python train.py --loss="softmax" --encoder_inner_norm=false --encoder_num_experts=4 --encoder_experts_per_token=2 --encoder_patch_size=[4, 4] --text_encoder_causal=true --text_encoder_width=128 --text_encoder_layers=6 --text_encoder_norm="rmsnorm" --text_encoder_head_dim=64 --text_encoder_bias="none" --residual_init="zero_last" --muon_scale="original" --adamw_lr_other_params=0.0015
Rows from block 4 of the image encoder of a small contrastive image-text model, named by matrix and row number. Rows with one number within an expert belong to one neuron, the router's apart. Each number is 200 + 40 x the weight over its row's rms, rounded and kept within 0 to 999. All counts start at 0.
Before each expert's rows are labels from the 100 images, of 14848, where the router gives the expert most weight on average: "patch colour" is the nearest of a few named colours to the mean colour under the peak. Only what is clearly more common there than usual is listed. The data: seven-segment displays showing three digits.
# router: router (encoder.blocks.4.mlp.router.weight, 4x256, trained with AdamW), inputs 86-171
# up: expert up (encoder.blocks.4.mlp.up, 4x256x256), inputs 86-171
# down: expert down (encoder.blocks.4.mlp.down, 4x256x256, transposed), outputs 86-171

# expert 1
patch colour: blue
router.1,176,180,197,258,193,172,225,196,243,144,218,215,139,218,225,159,226,140,164,190,150,223,86,196,188,190,228,231,282,195,197,199,180,262,218,168,131,203,227,210,262,168,189,197,237,154,237,214,201,168,206,217,155,199,258,242,215,186,197,229,275,181,228,137,225,195,212,203,173,178,250,172,206,181,166,171,302,175,208,120,194,186,185,210,232,176
up.0,196,210,211,118,245,164,221,247,196,173,261,176,98,204,170,247,198,233,182,100,198,140,211,195,242,83,152,112,201,152,205,167,172,121,234,234,175,141,242,146,192,159,166,202,203,219,181,235,153,170,218,183,215,215,175,226,271,297,169,183,154,237,183,166,223,235,259,213,227,174,197,258,243,227,213,244,192,137,211,162,274,174,188,242,176,239
down.0,193,304,213,195,188,236,251,111,198,196,101,200,202,164,183,210,224,88,213,248,179,194,238,231,169,233,191,195,176,229,201,172,209,155,205,176,214,231,132,231,265,242,164,134,214,300,186,158,244,178,115,251,203,176,213,198,162,222,209,222,214,84,181,173,259,185,235,159,189,200,198,188,204,174,213,136,299,216,223,248,156,262,269,241,238,183
up.1,139,124,224,161,157,195,196,143,224,217,178,157,232,176,233,218,282,193,156,198,227,287,244,249,136,264,150,220,210,190,293,194,209,215,268,235,261,170,196,150,213,259,265,167,214,145,152,177,207,236,162,270,277,236,170,148,208,245,146,141,155,188,247,184,200,192,212,231,205,215,171,230,223,176,204,188,168,187,194,187,238,210,149,194,305,219
down.1,181,257,199,202,187,255,203,258,203,209,178,128,218,146,178,111,145,136,196,171,124,156,145,155,221,157,184,170,110,166,214,181,150,125,195,163,125,227,152,193,177,134,211,256,163,227,68,207,214,135,196,211,221,227,244,142,180,188,193,239,220,199,280,179,137,203,177,221,245,208,156,181,216,190,223,233,198,158,227,149,141,180,193,187,177,190
up.2,234,207,192,187,202,196,143,197,260,229,232,204,167,207,187,209,143,209,202,219,281,203,254,309,237,174,252,207,208,217,232,195,160,140,228,217,248,159,121,224,191,186,164,164,108,198,193,180,119,244,230,182,161,283,223,140,202,134,122,154,149,202,258,203,235,241,202,295,147,190,261,221,187,169,197,186,241,229,245,150,167,204,227,239,168,149
down.2,280,142,171,201,203,137,164,136,147,300,184,132,139,203,251,132,270,176,232,177,147,266,176,200,173,211,98,113,198,195,198,145,284,139,210,170,206,232,111,190,152,191,230,189,137,156,127,227,204,216,264,181,177,169,199,108,222,202,227,176,209,247,166,215,194,192,176,130,251,195,192,191,208,284,99,141,174,61,219,228,182,228,239,126,222,246
up.3,137,188,209,176,205,238,199,184,179,214,258,98,158,243,172,200,237,186,231,233,209,221,300,192,130,281,238,205,162,225,250,172,196,197,155,197,219,177,196,179,162,202,204,181,82,273,182,211,222,254,200,184,266,205,163,181,244,179,171,212,167,183,182,164,179,190,133,156,260,199,177,161,164,115,202,216,236,207,180,154,178,185,177,198,184,207
down.3,244,120,183,193,220,198,239,145,170,183,228,172,258,223,139,184,219,156,198,194,141,146,189,206,272,210,180,172,272,155,246,196,198,199,192,226,213,179,231,265,202,190,221,187,194,186,153,241,296,138,196,244,78,150,185,196,137,190,238,150,181,192,275,189,220,226,191,149,188,113,219,264,272,224,236,224,306,168,173,207,176,181,165,193,214,189
up.4,180,215,243,196,201,184,177,186,90,184,198,220,223,218,170,239,273,186,210,184,170,201,187,277,190,182,175,164,140,216,228,181,193,169,246,206,183,197,73,242,201,187,142,274,296,156,192,278,219,180,253,180,163,192,218,151,229,215,191,207,241,177,178,280,190,219,246,145,194,251,192,142,251,125,182,196,133,143,179,148,219,196,147,167,111,276
down.4,231,239,146,261,193,138,133,207,202,143,100,143,162,235,246,165,172,250,167,234,218,250,190,224,173,210,183,256,240,155,225,247,275,255,186,274,248,178,184,212,173,229,233,213,162,216,209,197,183,197,208,219,203,179,253,221,137,202,244,174,249,232,247,191,192,226,191,221,200,181,193,182,139,269,180,228,265,114,280,256,174,199,173,152,179,132
up.5,200,220,183,172,187,226,178,262,211,206,165,205,196,226,173,282,148,211,247,165,307,216,165,214,193,134,200,202,227,213,200,235,207,200,263,209,153,242,117,160,174,186,180,120,232,161,182,204,209,214,205,162,229,183,190,250,205,132,147,157,165,252,128,221,224,221,161,177,186,188,209,183,234,217,210,176,230,204,187,237,230,197,308,164,209,246
down.5,199,179,184,188,202,122,226,189,228,204,133,243,243,217,251,253,208,216,176,235,172,208,221,213,226,147,281,190,218,218,163,149,183,261,203,193,192,205,189,167,205,200,158,251,281,204,118,184,265,235,224,231,273,227,224,139,218,265,218,206,189,153,165,140,271,225,218,202,265,149,236,276,239,210,214,168,219,265,217,247,279,202,197,215,167,191
up.6,278,206,234,203,153,176,202,142,174,251,190,218,190,255,246,209,202,185,231,220,275,147,261,208,247,226,214,214,128,221,203,265,188,164,168,128,260,195,226,181,246,166,128,243,176,200,199,196,223,268,264,212,180,232,283,195,225,202,213,220,171,198,187,202,199,175,207,177,204,156,166,153,159,152,245,228,176,198,144,217,247,148,245,82,224,127
down.6,196,235,194,139,255,155,119,149,191,192,206,126,188,173,171,149,146,206,222,152,149,239,239,208,152,187,193,70,97,175,184,248,235,199,165,171,199,219,180,175,183,121,214,136,251,183,237,205,164,123,242,240,138,163,269,119,147,231,158,125,174,226,178,241,230,206,158,213,176,212,192,136,225,249,154,183,243,211,247,205,188,210,176,178,213,222
up.7,167,215,259,232,149,213,116,200,132,201,134,159,242,182,192,244,174,241,225,210,155,133,195,215,186,84,193,217,192,247,201,202,230,220,180,224,205,295,231,181,224,230,162,155,198,257,185,155,200,253,190,235,231,235,240,264,210,202,197,167,197,241,206,200,255,240,248,115,160,191,159,214,225,211,166,117,207,275,241,225,239,161,125,203,213,258
down.7,164,221,242,188,267,223,199,192,176,257,203,203,290,181,276,123,211,197,195,178,190,208,280,180,173,244,133,244,185,242,176,180,185,241,216,201,183,222,146,175,231,247,182,219,212,143,162,180,166,209,188,229,223,225,174,221,158,224,253,240,190,214,152,185,213,163,189,318,224,158,245,206,206,188,234,142,157,195,258,209,207,203,177,205,190,210
up.8,186,194,196,214,127,101,254,144,182,215,220,195,229,291,292,205,213,248,228,166,218,234,171,177,228,194,145,240,203,243,263,161,214,181,158,162,128,142,218,168,213,164,212,226,228,141,235,213,143,181,145,211,129,251,233,179,176,257,184,207,221,184,165,175,188,251,230,158,228,228,192,305,244,233,160,159,247,246,179,242,187,212,216,174,129,224
down.8,165,188,239,162,247,192,198,233,131,252,225,243,240,182,164,157,210,177,183,197,181,130,191,131,193,203,274,125,218,222,172,166,164,234,195,261,216,207,219,201,222,179,201,276,168,149,172,222,240,226,121,174,224,158,218,149,224,164,246,130,267,172,200,288,174,206,97,234,171,244,200,214,187,173,201,193,205,199,215,165,178,270,191,245,172,169
up.9,210,174,181,258,241,177,252,216,189,205,155,190,247,236,178,176,300,206,205,212,235,151,195,226,183,131,185,243,165,214,161,224,224,221,154,259,254,147,211,220,192,224,259,202,258,155,214,107,206,240,205,113,161,162,241,204,214,242,202,115,205,220,287,186,183,216,283,217,169,196,233,269,229,172,208,184,219,218,182,193,235,242,197,281,217,169
down.9,106,168,173,218,199,263,209,211,219,165,164,248,219,255,154,218,125,217,228,113,193,227,206,291,246,230,223,289,141,224,202,212,221,143,235,177,226,186,154,179,144,138,170,201,117,116,219,262,223,187,206,208,193,235,276,254,136,216,192,275,201,141,149,220,223,147,225,195,156,176,137,208,228,133,274,250,205,164,231,213,188,162,228,209,263,154
up.10,166,198,166,220,175,190,229,165,190,167,179,190,198,259,151,190,229,234,210,158,173,103,270,246,148,262,181,166,268,214,200,244,184,269,171,164,235,160,234,132,180,181,186,172,181,177,281,140,145,249,235,174,246,209,206,251,162,226,248,169,205,199,204,150,126,203,208,222,176,124,210,205,202,207,242,175,262,218,171,156,164,181,216,207,197,233
down.10,199,138,160,206,195,186,164,224,189,214,269,227,187,196,174,237,139,217,201,180,215,164,87,236,234,141,198,305,129,166,218,218,177,89,112,219,199,208,201,213,235,230,224,107,228,219,141,211,257,272,158,137,260,137,166,210,221,235,273,194,195,123,167,173,154,204,229,165,207,202,137,207,216,145,158,191,214,173,203,221,189,166,123,235,261,250
up.11,234,205,68,158,218,180,179,253,202,189,273,224,238,196,212,214,238,211,205,172,178,215,173,214,244,178,253,224,246,99,122,249,182,213,143,224,213,222,203,172,166,178,196,219,280,139,223,203,175,189,200,191,193,213,141,226,231,197,176,244,180,182,166,208,177,157,169,183,163,209,168,182,100,171,185,185,257,192,96,216,230,285,196,201,181,255
down.11,176,214,134,223,211,176,247,151,279,196,167,238,192,255,200,130,181,205,198,174,188,233,215,108,179,231,210,257,210,202,179,142,293,195,249,177,291,191,218,188,133,196,282,165,197,258,210,204,224,206,235,134,199,196,185,241,204,189,179,185,161,210,162,186,232,214,163,230,257,206,157,158,256,147,229,277,195,195,191,197,174,178,206,294,203,259

# expert 2
patch colour: grey
router.2,218,225,214,135,218,209,148,173,181,330,176,248,203,186,211,193,213,193,178,218,128,205,295,203,183,236,173,114,194,158,264,158,229,134,236,282,160,250,192,201,167,211,218,216,279,286,185,229,191,147,170,205,254,252,234,132,162,226,153,219,157,184,223,222,129,192,220,168,219,173,239,144,189,178,232,159,213,209,261,241,208,225,242,187,178,311
up.0,187,158,278,244,277,178,216,116,207,253,266,195,239,156,258,157,198,219,158,166,210,170,227,221,124,260,269,201,198,173,114,195,157,188,179,225,133,232,217,236,227,161,125,152,221,158,242,225,241,131,171,177,195,201,230,263,269,220,222,147,219,134,207,198,269,173,213,227,219,208,114,239,212,169,190,241,211,204,226,208,190,163,148,204,151,229
down.0,222,179,180,204,260,130,217,255,196,151,171,172,202,212,221,230,207,190,246,199,227,254,149,194,193,191,173,174,199,250,244,230,233,264,262,86,220,204,213,186,189,257,255,186,188,174,255,157,145,229,178,236,164,172,243,212,135,198,175,179,248,244,149,189,148,161,218,180,263,223,157,203,186,280,254,162,223,188,191,171,205,249,174,195,215,186
up.1,192,191,191,215,205,181,86,242,188,95,230,278,182,194,236,208,197,203,200,242,152,234,242,169,153,129,164,151,174,161,213,210,266,190,197,198,136,199,202,204,260,150,171,281,178,144,193,183,266,269,187,153,228,253,262,303,178,175,282,180,186,172,188,167,207,230,214,163,280,157,189,274,180,137,195,235,170,168,135,237,179,223,215,195,251,206
down.1,163,160,192,305,172,239,231,197,225,220,115,217,252,225,179,173,167,197,144,206,153,230,199,208,236,98,189,203,175,132,226,183,213,221,226,205,136,279,179,151,222,236,228,222,248,208,176,232,192,181,214,207,170,169,238,263,171,237,219,235,243,193,206,264,192,254,202,257,208,228,97,239,147,286,218,140,216,177,215,263,205,251,214,151,229,188
up.2,214,266,225,251,206,225,173,202,217,255,212,155,186,198,174,188,202,153,217,163,212,142,274,168,198,181,148,240,173,218,207,236,186,140,160,256,165,180,226,160,199,206,284,224,144,23,197,157,153,199,180,238,217,144,203,217,224,178,264,203,178,207,134,210,194,254,223,208,243,224,189,194,171,209,154,105,194,165,180,199,192,219,136,156,244,149
down.2,237,174,211,159,267,218,201,252,162,146,204,250,197,230,280,252,160,166,230,240,206,221,116,165,206,190,200,167,329,214,137,178,218,198,180,211,226,202,218,238,162,216,240,122,216,192,189,282,242,189,166,218,185,256,242,180,193,217,157,237,204,244,197,194,192,168,200,299,216,209,250,222,304,253,216,272,242,286,147,125,154,203,193,271,220,280
up.3,171,156,210,173,201,218,234,207,219,146,127,224,183,235,206,194,177,199,195,110,265,185,162,193,298,200,168,218,218,180,251,198,245,170,164,195,146,201,182,276,218,181,184,173,157,55,155,213,178,226,221,183,238,161,151,166,205,228,177,234,224,207,232,244,133,183,175,193,195,118,218,219,200,208,219,210,228,130,245,166,204,172,255,221,162,218
down.3,178,139,220,212,178,164,184,156,183,173,277,224,236,187,147,198,234,174,189,228,205,170,266,201,200,178,246,193,163,173,247,199,222,202,181,145,219,203,171,160,172,160,261,249,184,111,189,190,207,187,258,246,267,147,177,186,184,199,155,174,230,223,254,228,262,188,240,241,198,288,251,249,209,102,280,186,160,180,108,241,185,167,233,234,215,183
up.4,168,203,212,198,205,215,187,138,166,217,211,199,234,241,180,202,129,175,201,158,243,233,201,246,186,183,192,252,123,257,156,194,143,204,133,217,238,238,157,149,245,241,220,227,221,158,242,184,259,192,192,217,268,246,190,220,202,176,179,184,191,153,104,134,203,210,191,195,157,163,228,240,239,192,204,214,126,223,157,210,258,203,174,169,130,198
down.4,259,238,204,209,190,206,227,255,203,162,164,208,181,242,145,244,261,213,238,293,206,190,194,222,214,252,209,217,215,253,226,182,196,164,224,170,312,260,264,226,201,70,188,188,197,287,260,231,182,237,262,202,164,226,185,185,268,140,187,218,137,266,232,266,223,194,195,208,225,207,300,209,166,165,239,266,257,150,197,189,147,224,218,167,206,270
up.5,246,246,145,238,154,135,255,189,158,207,229,194,247,165,238,226,159,199,177,219,181,238,231,193,241,166,150,222,198,266,175,127,136,181,248,219,152,124,261,260,215,232,243,172,189,212,179,166,216,173,190,219,204,246,179,242,185,238,200,216,158,194,176,126,188,145,237,165,189,233,212,208,268,246,154,239,218,214,180,200,209,182,189,211,191,264
down.5,267,166,239,179,202,255,251,177,277,210,180,155,165,200,184,186,264,230,242,249,248,212,223,166,171,198,250,183,180,201,230,135,257,216,198,189,126,263,202,208,245,198,247,202,147,155,270,159,138,203,276,195,234,155,235,176,138,211,180,203,239,184,280,244,209,258,148,195,145,274,228,191,182,156,157,223,145,107,198,271,193,204,262,119,208,168
up.6,183,252,263,228,141,143,186,156,208,230,179,190,251,162,267,214,191,211,253,222,208,234,189,227,216,230,237,151,206,179,218,234,238,283,259,208,194,218,215,217,199,234,212,222,179,211,239,234,125,278,195,194,175,133,213,183,183,214,174,259,229,181,247,207,277,172,159,243,185,176,192,246,268,123,193,136,302,160,153,205,190,219,176,189,242,184
down.6,152,177,159,140,222,210,177,98,199,195,189,162,174,165,159,237,231,216,165,121,175,145,292,281,186,228,162,177,193,135,182,172,178,173,223,232,166,157,238,232,222,211,141,194,253,209,203,134,136,165,214,182,208,178,223,153,199,128,216,191,157,158,171,196,240,261,127,181,277,210,197,302,222,211,225,220,249,205,288,242,192,139,140,186,268,186
up.7,182,285,247,216,163,214,161,195,216,255,113,159,208,169,161,166,181,258,184,166,195,152,138,219,164,206,225,206,180,197,221,273,188,308,213,199,155,278,128,160,138,198,130,272,155,246,189,175,156,186,192,187,202,240,196,211,198,201,206,206,214,227,207,226,195,148,191,218,241,281,231,211,193,264,163,178,180,213,176,183,151,236,215,181,152,244
down.7,176,210,240,160,220,182,197,227,174,227,293,235,160,234,175,204,224,221,191,215,214,220,220,190,178,211,207,257,196,222,193,201,238,122,182,217,164,218,137,210,126,173,127,237,203,201,115,152,200,185,193,195,162,203,252,152,187,222,230,255,210,144,150,216,230,230,198,185,177,171,149,174,179,213,180,173,204,109,186,256,194,184,197,191,243,200
up.8,210,149,195,136,234,237,162,175,196,266,168,167,245,118,218,157,183,229,140,188,223,157,268,230,273,177,293,232,179,232,215,253,223,158,182,174,181,180,185,266,240,257,148,208,220,212,169,203,237,180,202,176,224,188,198,226,180,168,238,175,223,203,195,219,250,245,157,145,237,257,178,194,269,241,207,181,241,228,156,183,208,185,156,170,229,186
down.8,176,204,169,209,187,167,114,185,260,163,240,250,169,149,161,213,204,227,305,213,206,225,189,227,194,171,126,122,150,159,256,193,179,211,163,159,160,78,266,207,165,231,184,185,243,191,205,195,153,237,205,207,252,179,164,193,209,211,182,179,230,138,256,172,247,258,197,158,211,203,225,220,160,188,256,98,162,182,199,204,222,224,246,164,219,244
up.9,139,203,222,240,224,263,148,149,190,213,294,190,201,105,141,178,153,174,210,161,267,231,186,141,227,219,242,207,212,180,208,230,158,192,260,264,214,175,69,207,189,246,156,233,143,213,222,197,237,170,237,193,184,174,172,197,128,208,218,179,164,141,191,187,185,245,187,138,128,143,252,170,71,200,233,183,186,183,215,171,206,169,219,273,219,259
down.9,159,125,222,195,207,218,225,261,209,115,208,209,229,224,242,187,154,243,195,233,140,226,136,233,216,186,210,170,228,170,166,164,149,259,208,154,261,215,124,204,253,147,203,189,172,246,222,225,241,215,169,191,145,172,219,220,203,173,187,142,217,164,236,203,191,163,203,138,231,160,238,186,141,267,208,252,119,230,208,205,247,186,222,161,161,223
up.10,56,266,213,263,225,187,243,146,215,257,254,187,173,184,155,167,202,188,258,189,207,194,209,218,229,192,189,238,266,197,191,163,235,136,239,195,187,204,209,133,177,219,187,220,118,170,210,254,158,124,228,190,210,170,146,291,181,242,230,207,156,182,189,172,257,275,187,173,234,241,219,254,185,160,239,154,153,261,162,148,223,236,168,273,227,161
down.10,206,172,169,226,160,238,220,348,221,254,153,178,197,222,213,209,177,197,241,159,123,218,181,213,199,163,237,271,182,214,199,198,163,161,178,149,142,214,168,241,203,184,207,184,204,176,203,221,194,201,205,246,239,258,258,240,226,229,138,170,256,189,185,150,218,151,229,247,160,168,95,206,268,246,270,199,157,174,247,217,126,281,162,219,231,230
up.11,133,234,143,274,176,226,219,233,150,213,217,158,176,248,238,190,151,179,145,155,224,188,169,165,143,238,153,229,302,164,154,201,225,252,251,202,118,230,258,154,206,198,248,200,103,284,186,178,163,194,153,171,246,123,230,162,222,163,267,276,137,175,168,225,223,181,194,211,196,167,183,197,168,210,211,181,228,181,203,213,201,185,148,219,142,277
down.11,196,197,164,175,192,105,212,257,93,187,179,205,193,156,199,239,195,248,158,201,252,254,215,253,213,195,200,178,232,233,203,202,154,201,231,188,244,261,131,178,284,254,187,163,196,144,282,214,259,246,288,179,110,233,157,222,142,157,206,218,240,141,177,203,135,137,154,99,191,186,183,235,200,153,185,221,201,193,208,225,253,178,138,182,245,225

# expert 3
patch colour: green
router.3,203,213,245,184,143,185,230,251,222,150,158,223,147,250,201,207,188,187,222,160,262,209,177,196,166,207,191,242,147,171,208,225,222,217,203,112,225,185,215,128,257,173,134,204,223,175,217,156,183,265,183,197,174,162,218,203,179,159,240,138,184,145,203,228,213,135,187,179,194,240,144,245,189,249,253,228,220,159,141,235,228,195,145,185,218,149
up.0,184,176,222,167,129,158,230,164,244,180,182,176,133,145,221,148,198,100,184,213,200,172,155,156,276,234,213,149,164,186,185,201,158,279,232,249,225,143,131,178,245,150,172,143,193,209,289,175,219,196,245,209,181,161,117,190,222,233,149,200,196,265,209,247,178,220,226,236,230,208,186,168,249,145,217,130,218,140,266,179,258,237,185,236,211,232
down.0,252,252,226,173,217,146,192,144,207,174,219,257,198,187,199,266,217,225,181,226,216,195,292,252,190,166,184,215,208,131,208,228,151,232,234,232,158,189,236,219,211,188,201,179,274,210,177,196,213,186,240,204,287,219,223,219,164,122,147,248,205,267,182,222,227,152,103,161,178,214,162,296,204,241,198,185,274,284,207,187,280,203,186,179,163,252
up.1,161,179,141,206,200,184,232,275,234,211,150,155,210,296,183,201,246,210,190,147,152,174,152,210,178,265,184,187,204,222,172,203,176,172,167,171,207,196,220,292,177,243,229,189,243,198,243,216,155,267,175,218,101,196,155,155,203,270,256,208,180,138,173,151,279,189,206,305,219,157,204,133,173,202,191,178,243,202,214,216,289,211,259,159,229,232
down.1,252,166,268,225,168,204,271,243,119,228,264,252,123,201,181,190,157,255,184,302,201,204,228,214,212,185,279,215,202,224,216,156,171,188,260,199,241,176,137,201,308,185,197,187,208,191,227,207,212,194,212,178,145,190,172,146,184,216,279,159,92,187,224,187,139,181,233,144,299,165,224,165,292,151,211,217,188,244,192,127,151,178,203,197,227,147
up.2,153,226,187,233,184,124,141,171,196,181,306,232,198,183,174,218,228,183,204,199,155,130,161,215,263,215,203,224,137,257,193,179,226,229,208,176,272,215,198,248,170,203,235,148,169,145,148,194,160,183,185,235,199,169,234,250,282,243,177,191,147,213,127,201,143,211,194,184,152,149,181,200,231,184,258,219,233,229,226,147,231,189,194,190,172,165
down.2,198,209,171,259,216,251,269,192,198,186,218,134,262,179,181,211,164,242,198,208,263,249,175,225,197,207,159,183,190,156,206,265,169,192,155,259,198,193,210,221,223,169,178,272,230,224,242,280,278,210,185,212,225,226,74,174,148,184,164,131,144,204,209,230,219,202,238,284,198,252,157,229,221,209,234,170,201,217,145,296,193,234,254,255,228,237
up.3,271,199,125,231,184,203,218,241,191,235,166,260,219,194,226,137,152,187,197,230,197,159,264,172,210,193,223,224,208,126,146,190,185,168,217,233,170,267,147,220,133,191,161,183,231,248,174,293,132,249,149,161,163,246,242,200,249,195,160,252,170,229,241,178,170,159,180,195,175,181,239,272,197,192,156,200,168,246,191,248,114,173,187,203,209,191
down.3,196,222,289,190,167,173,237,192,248,226,226,224,169,164,202,267,244,289,195,184,162,252,205,236,198,269,215,199,199,227,161,146,217,259,163,181,154,199,178,188,242,209,227,214,141,197,232,144,209,187,234,236,223,194,196,153,254,189,240,242,155,256,204,210,230,149,184,253,172,235,193,159,199,210,214,135,206,105,178,153,253,232,243,184,179,271
up.4,192,237,206,142,204,214,209,219,189,225,249,227,276,163,200,198,252,256,217,140,175,241,149,207,263,241,210,173,151,161,157,197,84,148,173,234,222,153,255,203,180,146,144,241,167,235,214,219,181,207,217,255,301,215,229,236,208,218,163,256,110,183,162,206,207,238,213,181,186,193,121,227,224,135,181,223,179,165,295,177,252,164,121,191,212,248
down.4,151,235,154,225,190,175,180,190,213,269,137,172,227,281,203,192,185,122,205,191,251,230,250,179,148,138,197,255,179,195,215,152,229,176,241,122,187,164,204,203,191,281,160,230,295,206,174,223,206,203,276,177,141,169,131,136,251,223,217,278,196,245,133,149,274,169,223,246,237,254,266,214,180,131,183,237,181,145,226,202,185,222,219,202,158,213
up.5,260,202,201,173,218,214,249,196,206,243,227,169,189,232,218,220,164,118,169,163,188,183,180,211,209,181,176,285,165,224,211,196,250,203,216,156,206,257,187,222,231,332,126,131,167,221,211,175,205,218,169,218,178,203,234,209,178,221,278,147,186,130,165,125,245,239,201,189,215,157,124,196,207,204,250,135,206,188,217,200,226,97,207,258,242,224
down.5,171,235,111,163,132,211,151,129,205,146,291,155,277,154,185,163,209,201,161,195,237,186,127,147,252,248,194,211,198,155,191,159,207,219,189,141,277,124,163,214,273,158,185,229,189,192,228,174,140,209,245,204,204,213,169,270,179,213,213,228,173,122,182,169,164,237,221,218,232,222,281,162,210,275,176,204,186,198,217,180,127,188,220,171,148,242
up.6,299,225,250,203,125,154,201,198,212,169,165,243,200,202,235,132,178,206,117,226,204,255,172,139,199,202,268,174,227,227,221,213,226,206,218,301,192,178,161,206,144,238,221,261,229,168,182,208,222,216,134,209,195,203,200,252,206,251,271,204,238,190,107,174,171,213,204,194,148,233,204,170,173,179,273,277,192,273,233,169,231,193,231,231,234,210
down.6,199,153,113,262,286,255,198,249,226,191,214,213,179,244,173,174,226,171,198,177,280,176,221,265,168,182,206,195,158,192,209,228,188,196,226,187,150,169,172,195,236,179,194,235,186,219,61,236,205,190,172,203,190,194,213,239,146,246,139,223,215,161,139,161,252,196,159,242,125,216,238,245,235,158,187,232,199,223,138,250,175,220,163,206,195,233
up.7,159,209,193,219,213,152,194,170,143,233,107,238,201,184,253,179,190,194,168,191,217,161,234,210,195,200,190,138,205,151,188,168,213,182,184,165,216,263,140,150,148,219,197,222,218,293,103,178,236,192,111,189,195,207,190,210,189,192,198,184,162,199,157,196,152,157,93,151,178,261,185,130,235,221,171,154,103,204,88,231,246,183,167,195,145,163
down.7,149,221,135,222,169,299,194,284,178,135,296,124,187,168,150,253,161,252,298,222,147,234,227,202,163,157,213,250,251,207,186,191,224,232,175,253,160,211,159,224,170,179,188,276,196,203,206,221,242,217,194,192,168,256,134,134,204,213,202,183,206,180,237,165,171,196,217,218,223,161,154,229,154,131,147,181,226,237,181,178,181,171,247,208,170,243
up.8,171,217,191,229,169,168,134,205,192,201,158,207,187,195,192,200,236,243,101,213,180,204,189,205,276,179,158,195,210,230,233,259,245,216,252,189,220,288,146,256,170,178,148,223,152,175,208,164,183,126,186,237,215,230,169,218,270,194,220,185,251,207,164,206,238,125,191,226,137,128,257,215,169,228,201,195,174,176,223,193,173,209,213,212,205,190
down.8,160,144,161,218,200,226,195,189,244,196,262,225,193,263,191,224,179,197,219,196,219,196,146,152,201,154,257,249,249,220,248,163,239,144,264,177,237,187,189,235,190,171,205,136,257,190,184,235,290,266,259,193,155,184,220,129,197,147,214,219,198,144,188,219,201,234,234,241,194,208,207,184,242,216,180,158,145,237,205,150,150,173,247,198,238,219
up.9,157,239,103,156,162,165,148,230,205,266,253,273,220,172,208,203,297,111,198,218,199,225,179,221,251,180,195,172,260,168,203,228,184,182,205,193,166,254,195,230,205,130,212,290,163,224,233,155,244,218,187,237,205,218,209,205,265,210,218,170,170,246,221,217,215,161,253,237,252,208,190,66,146,199,212,254,154,226,252,159,211,238,116,167,179,205
down.9,250,209,228,168,282,178,206,202,280,138,199,140,253,151,168,160,172,189,104,233,205,252,241,171,202,189,192,192,254,211,198,159,250,121,237,160,175,224,181,175,149,195,243,201,246,153,222,166,135,89,232,201,216,203,197,225,192,235,234,143,156,230,155,135,161,226,225,140,143,192,207,189,233,187,205,223,221,142,275,201,188,212,181,157,216,207
up.10,259,159,201,132,252,128,117,128,213,163,143,193,182,175,268,217,261,215,246,195,224,247,224,219,258,192,239,214,160,159,163,175,219,192,141,179,163,194,192,233,243,176,199,245,304,207,250,217,231,177,165,121,229,205,168,174,223,216,200,151,189,155,181,217,186,222,309,140,252,193,238,188,232,169,195,170,248,162,173,188,228,163,272,255,166,253
down.10,209,286,214,174,160,207,217,160,173,210,245,179,235,214,199,246,158,241,218,152,197,189,176,244,163,227,149,157,199,164,192,258,205,151,170,186,194,185,175,221,151,188,244,228,188,201,122,221,141,228,249,210,176,232,182,222,226,126,217,245,203,227,140,246,277,217,162,194,153,259,149,207,157,168,264,157,236,342,198,211,189,224,180,203,222,209
up.11,210,232,187,175,248,250,184,187,188,234,269,173,181,260,168,203,166,246,208,236,229,198,261,164,245,206,176,260,109,248,218,201,212,156,220,206,161,161,198,209,268,200,169,140,200,132,154,185,132,258,183,166,121,180,207,191,163,182,204,167,274,210,187,181,231,268,216,259,218,211,194,155,146,188,195,256,132,222,179,171,228,194,159,163,226,180
down.11,207,173,184,195,264,129,227,222,113,212,205,185,153,220,208,198,294,173,197,182,249,108,212,213,179,214,208,226,205,257,186,198,235,167,147,152,212,207,146,199,141,192,176,178,187,166,272,194,213,164,254,188,202,197,258,254,220,197,171,207,181,206,217,255,179,205,259,224,197,208,172,185,199,258,243,219,209,279,201,208,92,209,146,266,206,203